Weights of a small image captioner.
Training: muon at rate 0.01, 40000 steps, batches of 64.
Data: 245000 training examples, 10.4 epochs.
Rows from block 3 of the text decoder, named by matrix and row number. Rows with one number belong to one neuron. Each number is 500 + 40 x the weight over its row's rms, rounded and kept within 0 to 999. All counts start at 0. Numbers have three digits each. After the name is the row's rms in percent of the matrix's.
# fc1: MLP up (decoder.blocks.3.mlp.fc1.weight, 768x192), inputs 0-63
# fc2: MLP down (decoder.blocks.3.mlp.fc2.weight, 192x768, transposed), outputs 0-63
fc1.524 110:520582462522498469514542487599518519583506529552495531500493560427564450495501491435501517551505466564558469442495493522530438466518515499540466519484540516517533467519541404529553513480549465
fc1.525 103:498421496537521487450542472434539485523488490490471486442504469523372481454551532451471500500448494463508565508534512432488447477528566453483526519492511439482557433415532522480548535399506516
fc1.526 102:448503520456490533560550551534541453499557533531522427564568512553492474481571513480552516480482500531475448513516455444525577540426473473495493581536456505467553478569460473493389541522579523
fc1.527 096:543563524497497547393494514469511447536491563519496519498490456509521535430551549594483560457483548471466559476504476477500473425480468546575497507487467506479410522483486480523490467508537533
fc1.528 107:549520540532559509463515494604497457420497517457500492500514512532547436483512501461470421500504460494528386507480524454493563474405437463456508456512502495462504514483481542448464492504527480
fc1.529 098:577540455528474462497484456482582503531477604513555481631476539492508477500524518453440497599533510504452488459540469471522487533508428521526534491473466447503507474481523513492482519459438496
fc1.530 103:553467497462560419477533469548571440526506508519513497517462507485475527532484488463535428436434436510567454516471477459553518486540539465518530441501559512552559442447561520503514500549451481
fc1.531 101:469423504481578479479471540532495504456534532428481506535506566493482473508547453582505473462457535491530523530480405513435557554538453516494496556455560509484440482473505431619553535495577478
fc1.532 094:513498502556538488436519573519539525481499411504494504457507554472509497504509498453466482474482499536483468550473514534550510500451435545559505449448547556503533500493481538496501501543455509
fc1.533 098:501473450477519447528507540518509434526513433562544540449510503498547547521473393527505535550497511570577553498514470460431481512509503572460497525482448450492507520461486545566531499560544552
fc1.534 102:465506531493507486502409562478481554510531549484507537382490590513509487498475492452481566557508427491489519501476563511526556488456555436525459568560512594454541534480489479466530454526439487
fc1.535 087:487503487532509476542474476505494485470541505472428518450490496420503508517449540537524488438487586471488464488448461515505549479421512568471468548486464466482484409500486501532552418441491511
fc1.536 100:455476438507437483495497502551556444493478539514522517486503483460556576571482522445464533563505494497492420580468484515500471551427512526502451467478504507514449477496463508457485518460499483
fc1.537 096:507507458461437441496453521514480497485453497458532464481564479559520455520534527471457511466539447450474510605461466561491461431608482479480508420475472472528522425501521568571513484548456557
fc1.538 093:493491514507529510467467507481463429493599512491477516526495431500502458476516503532518410599451467520524538521478529468552537564538477539540541533495556528512463553553442527509512531512387558
fc1.539 098:461506485492477488521458499496498489505519506463489433543438481510531482523461475450444471454466467509470529485474512530536612497542516536528468481517520503531415516442487542497475553629531528
fc1.540 106:501555515478532517540511560478512473547416479497536530442464556564529515498540464446489508486503490491498539492451537489601514459459484438533550478482584517428461458514517439506478497572540452
fc1.541 092:492514439498491438570540453555538511525553473530571496446509525497504455518481550491536539511613479460499520548423453404498509459505428469505503496500493468470485518551471462445502510459567549
fc1.542 094:488501503473488519511534523449557563535464486530604479473493508479456478440478486516449470595402497564446470468503504466499541475542525492500479501497520533510485548514481496470536450524585513
fc1.543 105:497449554388574484513464495464489564457436482486445532479459478539585497466494542479553543492510434456498476527466496504476559460452532499537564540548500471515488498431518504514543558502497518
fc1.544 095:512504514486465515462562513571491472428516489473498462516472538529499488513536538481554517559457493538547526517559544449474438412464522449473497490463449509505457550453430536525551472451512490
fc1.545 097:433492502548539567475541530553460495481519548567494495444535573438477504499561568499522444557424452535526594541506580555505525484556490447514464458479467463475492433490551551512481586478559511
fc1.546 102:491533434439414559478495475482541522518510533564433479461414498491445511497497547479512527488462503499505436487562471500526480478541501430535493519578457444511462498552527504535487536557482509
fc1.547 097:500505418504435516476569446482467530532502481531494496516455568472519447486572559537491439474555527484559465523499473491445496510527478479536398533493547513432464539530465439535476539490489473
fc1.548 101:437474475471481542550497528494431524496470545498500434533508522528417547449453489506444521468555474541476453517532476526442519476436526507504548400528541513513576547512435513472498491543493484
fc1.549 096:472539447509455474462455573526463528446511536454513497497522497465487527525554503516617471528543498489476590523553418469489482527474535543472462498505478504491509467498541585517477409494528499
fc1.550 103:459496535482454509445501481503504471486450499477535480521639443475492464500468540475492506532485548529483520513484497432492451444478511499564540576547418522533611522477485523453483485534557434
fc1.551 103:505518568528485432496495544571565479613599488551430439531489527504532520540506491536539494531468511501462500489504455495468588540452513531489573559482469466502494531425524474521391479463434537
fc1.552 104:486483467525509509503605495432518468540475457444488544530466473501519507545425479517470544453504471494494534484538465550431557541499594525521550415496562434529461491473508488513438548459538504
fc1.553 100:550501426528504487583530543519423488516512457533552542525481446436436473491533454514494512437474516509478502504539507502527473526541525410500531523529531461508528465459476483478577523483462488
fc1.554 101:587536460511530452545527494528510507492480534581511526525553506499573557507511521467517455462501504553519514440536452515482510542460605472438439518526502479542465482507524483496501559480483501
fc1.555 100:479468468542494418542439457478491484510557464492474523486517525471425515465513536478465513456474473515455530515476485529448581490537462540478511514537605503518539517506517506528498471474506567
fc1.556 094:470545521459427530559436547490460459524546488431454436496479532497512482462505500432549491515492512545482509452520432457482542503480483514581511475434490486464490494538438506529532459518493525
fc1.557 110:455465511468459510493570500487522483559488510521537474531483520510624546476471477556513480485547581521487502556506555535470437502511531485514593524418516521554458452522560504520514505534572492
fc1.558 112:459419577484444475544452423492510503520510460525575523488502495456553499423547504525508542488496479538550539405456429494514498474586476499491502505503471558569506439466495476465469498418553547
fc1.559 104:520547412547556488432508553492474391511554516534492562553487552567414499467656482482527509500451475518514540519458452479460547518510498496468545424546507572491520480415435461496521462589550492
fc1.560 101:412486441558499567421533512589451519562557503453447477446437488535491494527502510475480484452467527533492484475519482518494451484571543464491454537568465523500492521520538532543555451416487444
fc1.561 098:553505494474541508533541482589398524512470470517516422519438540538516447558569493519496514516513539448525492423485460535528514518528493546445489522473454427464543458486457437505440431492432478
fc1.562 105:514506503517492494547461489508418428521529559508587451480473580477523454456566466515471500487426501447511482441442541493481520421428506542506508532433505545508538507476516570513524476525548487
fc1.563 094:490522525503431489420453534543481505549518478466470552525491534552491451514492525579483546562556486494509554490485537462584471530473489500548450497495532504532490416494473491592487479491432466
fc1.564 101:548530504500429553500480532435499504516534521534493519431477519467487523497489510496527488563515521540436493492528489402485472435553410470571529520497576442581444517483415462551498564497556578
fc1.565 107:548495424480502516456485487491560467483503525505486462527487504526466450519537493420466459535441540541472447484490476531581472531401424488508473566503495557538428519528504557530442556499516424
fc1.566 101:509460477554455586551512526530510514552497545555437600475472477431514508531522500538470541554469472500530442478458498479481558497472523483557538514517503461409495475482532473468528489420474494
fc1.567 107:470563503544501411478469520533516505547460540504500478478479536563495537466484422555621500491486488494483425460491480419462485477517485421531540557550517481482509524439565465485459500454483561
fc1.568 104:520567473462494541454452540511504495524453531500516508560454470624518504536504500384529569483528548542489510526531478536517544463549486508540473474439564492468461553517533512471501482471514543
fc1.569 102:558540518461491472491517425542479524488307457497515557498474519565435559476547495385495545499474495462494431448528514475461521519478449465502501461459450539442495506506501455511518480507537540
fc1.570 100:491531499538484494466522517556486480535508499476479561522508520549436533523508494437426490514495505473486445427536496426537571467412482435478486473475559483527510516566484507452460503488487492
fc2.524 096:460510517538535483458523444516511558486562491405481584477431492460517458455480492477473537469426475498547421509595512500498581505566529513473524438484412460527578548495528534441545556526500470
fc2.525 099:460475503515539519463508453468523473515474500538475487419463582537438587502492559579510499478527442520528543524468456504483457433501572454497579526443369513514499458524499497453496460497476506
fc2.526 092:418488478528525544494462408450453535488570472490514529564470564519520498540539425499478466515453492508549482553530539531481411507580505451527488552419455550502462492516509541492462476476530438
fc2.527 101:525531475547560483462515490556528543511564516474527533533543463435564483441506533415506515567449444559491523475505461546570498440446519480477470498496486491523490490505522547440481514540560427
fc2.528 104:473514469489501453482486479492409468507511488536487525466524441485521538495528509504530507531430577499442448507474493503449488508397477495522429539471553498478534488445518473425527471456489470
fc2.529 094:569464557531473483493443445468523435504483580450443539499496512481568483495506504498524522519505527492481440516484428506488421475507504508474443570540446482519452493540450522455528494469483526
fc2.530 100:497517525493583418488561487448533572474537533516485514492524435549503488522536463489497501537478422506531512458525535566511537529508410508460589467481509510538425524554480540513577528489519433
fc2.531 101:510467494481462487469542449515478545537477442541534513457505545552551487462498472476457505547485522514511502493472472484465488566443391518497437450507460464467501438440461508497440514542469414
fc2.532 102:463452453528515534421513513563552422544527480511601522540564560538464492449494441598553495430501510580456506506464538536524481478483471561548502457543520455536498484491503441502530500452559497
fc2.533 104:531516455580509484570496511517521590480497482534512520433461495502489468485510458458422472463492467557592531477461566493541525541509555588497441435534522577475461497516441501465506566450528461
fc2.534 097:509517582502517498525495507524557414502489494518485566455411549596520618430508488554497525515454481543476537477513564565534524479536580509453532513472517495530528476461526538523496468544503508
fc2.535 094:521488487528514521481507471560525545554538468539420385453520546506558488537498520560612407462553494548533503501530488456448529602502543534459471525509455459472452530487520455569517572489539530
fc2.536 104:457478514471482452484509496511529500463467505552501511453545542476451474488534560505501526562475518506576426422489438514532584468504548530580530460502484503502497525494508488487445480487468441
fc2.537 109:604526542535460508585484500362502545475459468573519462528566550495495488413475500484453501449519497469462557551522479512471477497460502497518563461608470469536512516479482488485480516492545486
fc2.538 093:555496485501522464414571517502438497447541456511411461418475464483461557554512496502519452520448463481465495503487452475454436477453511517506555456452460549501515572504466503542513468383515509
fc2.539 100:485501529526512496501430476433462524419575544440512503501482489496475475468563490486463524586516528529527469466468426549426565430472493461539494473439505509467541439498486487480564485474419510
fc2.540 104:448484473555461510506477435509472539529580601473500467484471494503479523479485586440435557482460490521501524514586465458553505489568568438504493515515530545442469517479523537511581515519501501
fc2.541 108:575480478549482531479533499474506502459519487516537475421435526485581473455542523500513519541491491474435432537559612475501500547476499423514482557470476444452463507452441541489513485582488489
fc2.542 095:492517511463554521612514451494512535498462502502508429458510554465417514518515547489512470479545406499527477466565515573483479441590566539498496450519491510516527534442557523520420510551519476
fc2.543 096:498462512446479500549440501493463479458551445451428554571549541477538509496504473514478435520483504473494489497537568542452409568523475466463461505491475544453530531537580450493506600533500538
fc2.544 110:465470564475543383514468518482445587469542531533466498403524494498548533465508536443505557478539472496516528480564523465491554526436537484465471525553474492532553491516563393513473468557492530
fc2.545 105:508514446541491508516508508424514463502489411552463462494558551524478487491468535508520481431520443475487531447540468485486488482468527529529467426516547534473466517534505464458488519550482427
fc2.546 098:511487608570501505514485463429495529482497479537501601409407452484514551508487544491529540604543427535491576466476441465513462474511505500549470493594468472502524501541534504500511486468443507
fc2.547 090:484516455435460480507473517489518494458514534479492557578479447537490470490542570480435546576528432521474580528494566466530489541436453448519507562526474458462546478475519524454543473538503434
fc2.548 105:497520482448453511492520491477514483398447470520510548483467563444368528508523565543501541526605501483501555555496497465464479568488520537517423459510550479548490507455566440485503602523470494
fc2.549 093:516490533475491437597431487556554487465458511574534503509424600471505461528572516483510475534491563522535510496478461544496478596534491515464470514490504455548494508490459562428479471507510527
fc2.550 107:545469486498535499521519484562486506486501469532577441515447558511533481543500542507458538538536540480460478524587480448452515489509442549555422554454558435523481508462535559472512441543503448
fc2.551 110:573480412448550459515500521505457534532389486481464422473488530460481530478563467546579502502495459519545549494540512527549488561496519513455482536516558517415492436537534440409431443487508487
fc2.552 094:493546503519464480548527555484474465454451508561507424558493546504470417545510442534546466492492493487508516484477521548439481482413464534484457468568534497460493428489526570497473570539454487
fc2.553 100:466537535491575458454508499474520495484493494454473585521496427508523472553494527517489520558471454526508488479534536555432529547503527532526494506469498501527514565539513496426467428498502525
fc2.554 103:512504474495530437507503493530520498551509433481519448467525451521447506468460546483497508523497454493459526480461613511473493560517553496500512495541502541478583513461459538485460540569528368
fc2.555 101:487519510502536452472501491503462544601478531479503466462475551498552520514446492475469512514516539424410447527544555500401497441452529445515460581504476442513575544508536500541470458572514471
fc2.556 101:480576540544541490488520575489475479526493428475510480493553460465494523508472498511501527479418499508548459474584524522488450468452456562535507482498540576461583474533549495527589474541544521
fc2.557 101:484550523517534525552478474549469442487499526480453489441577557454486483458511532490546549521503497457461484498421436515476476524542511514411536511456486432474501459585476520537479457505531477
fc2.558 097:560449487494518545514536475476448440499428537494527482549459536451490425539494478497550513530510531542549531455541558514434480466557518476592502538508554482512492533483528519551507464535526489
fc2.559 102:494520540555536517489501480469548505553513493436489516438524470484516493453523486486515512502475515468489502473466541548414437587543458528469495545469511546509493405422493490444428507526435535
fc2.560 091:505483556591522582498538501445559540576479438506435483524485481580542474533551512486579533532587495379491498535505518575446462483520554491521503513501569426474459454516469452502512502523459505
fc2.561 099:470514511480510500547512500447550516459473459514440523423463539450488460535552551539545484470504440465519500478477489462465514489609499461528460512428445517474426530459489512513477523533449466
fc2.562 092:432527500483473521464541484485510469475470441498524447582490566538415543494512571507490492541528512450483539478429550538528459496555519449489530502511565477513528495493522469437466436438486534
fc2.563 104:514521537486486545507542537486499508504479519453501469498501453500452457453581449460529437534477443527455464510447476496534521507428509508491503505517556445539543545483536434618519422540504450
fc2.564 086:515544465484508452497483476521537580450503470463483463474454496470511529500566498489505492470487523517556485460504497489473487447582518548507533508500454515449488415573514557451478462487483421
fc2.565 100:541477446467510505457462495503497473456491508529535468486568519525479525534479471573472476547453467446496542510557503461470504508510513467583534513476497573502461502412488486530542550482512525
fc2.566 105:509533458523544543444441554527523516565499503442561526521498520544548495559467505435438464514434505519526497470507488548544476468530507489406554463543531524471527513520535466482457458498502425
fc2.567 096:517468492553460462508433487512503465482514554460502449551504508484579419448508470461480479500507546522508503457499531453534483519507477436593540451482471539496477541500499501507491416560582520
fc2.568 104:484545448473484534516422457473517508518491516506497548505525538453510468496551535482556519490393472422525474487517491538526473467505549515560453497464537454433523494474542543513517527551434503
fc2.569 103:516526521528523573546506503496458480523542469523540535465406455608582493479469544519556531507512536558483497514472502448464464480436451522511528460479439481478505445430432527494490546558460488
fc2.570 101:459553504426498536493544536498578521460473524480602466543488486486558564473475431438425533464519489492487578487539467531431564475487578467527550476488470491469471435512440509483485462540521470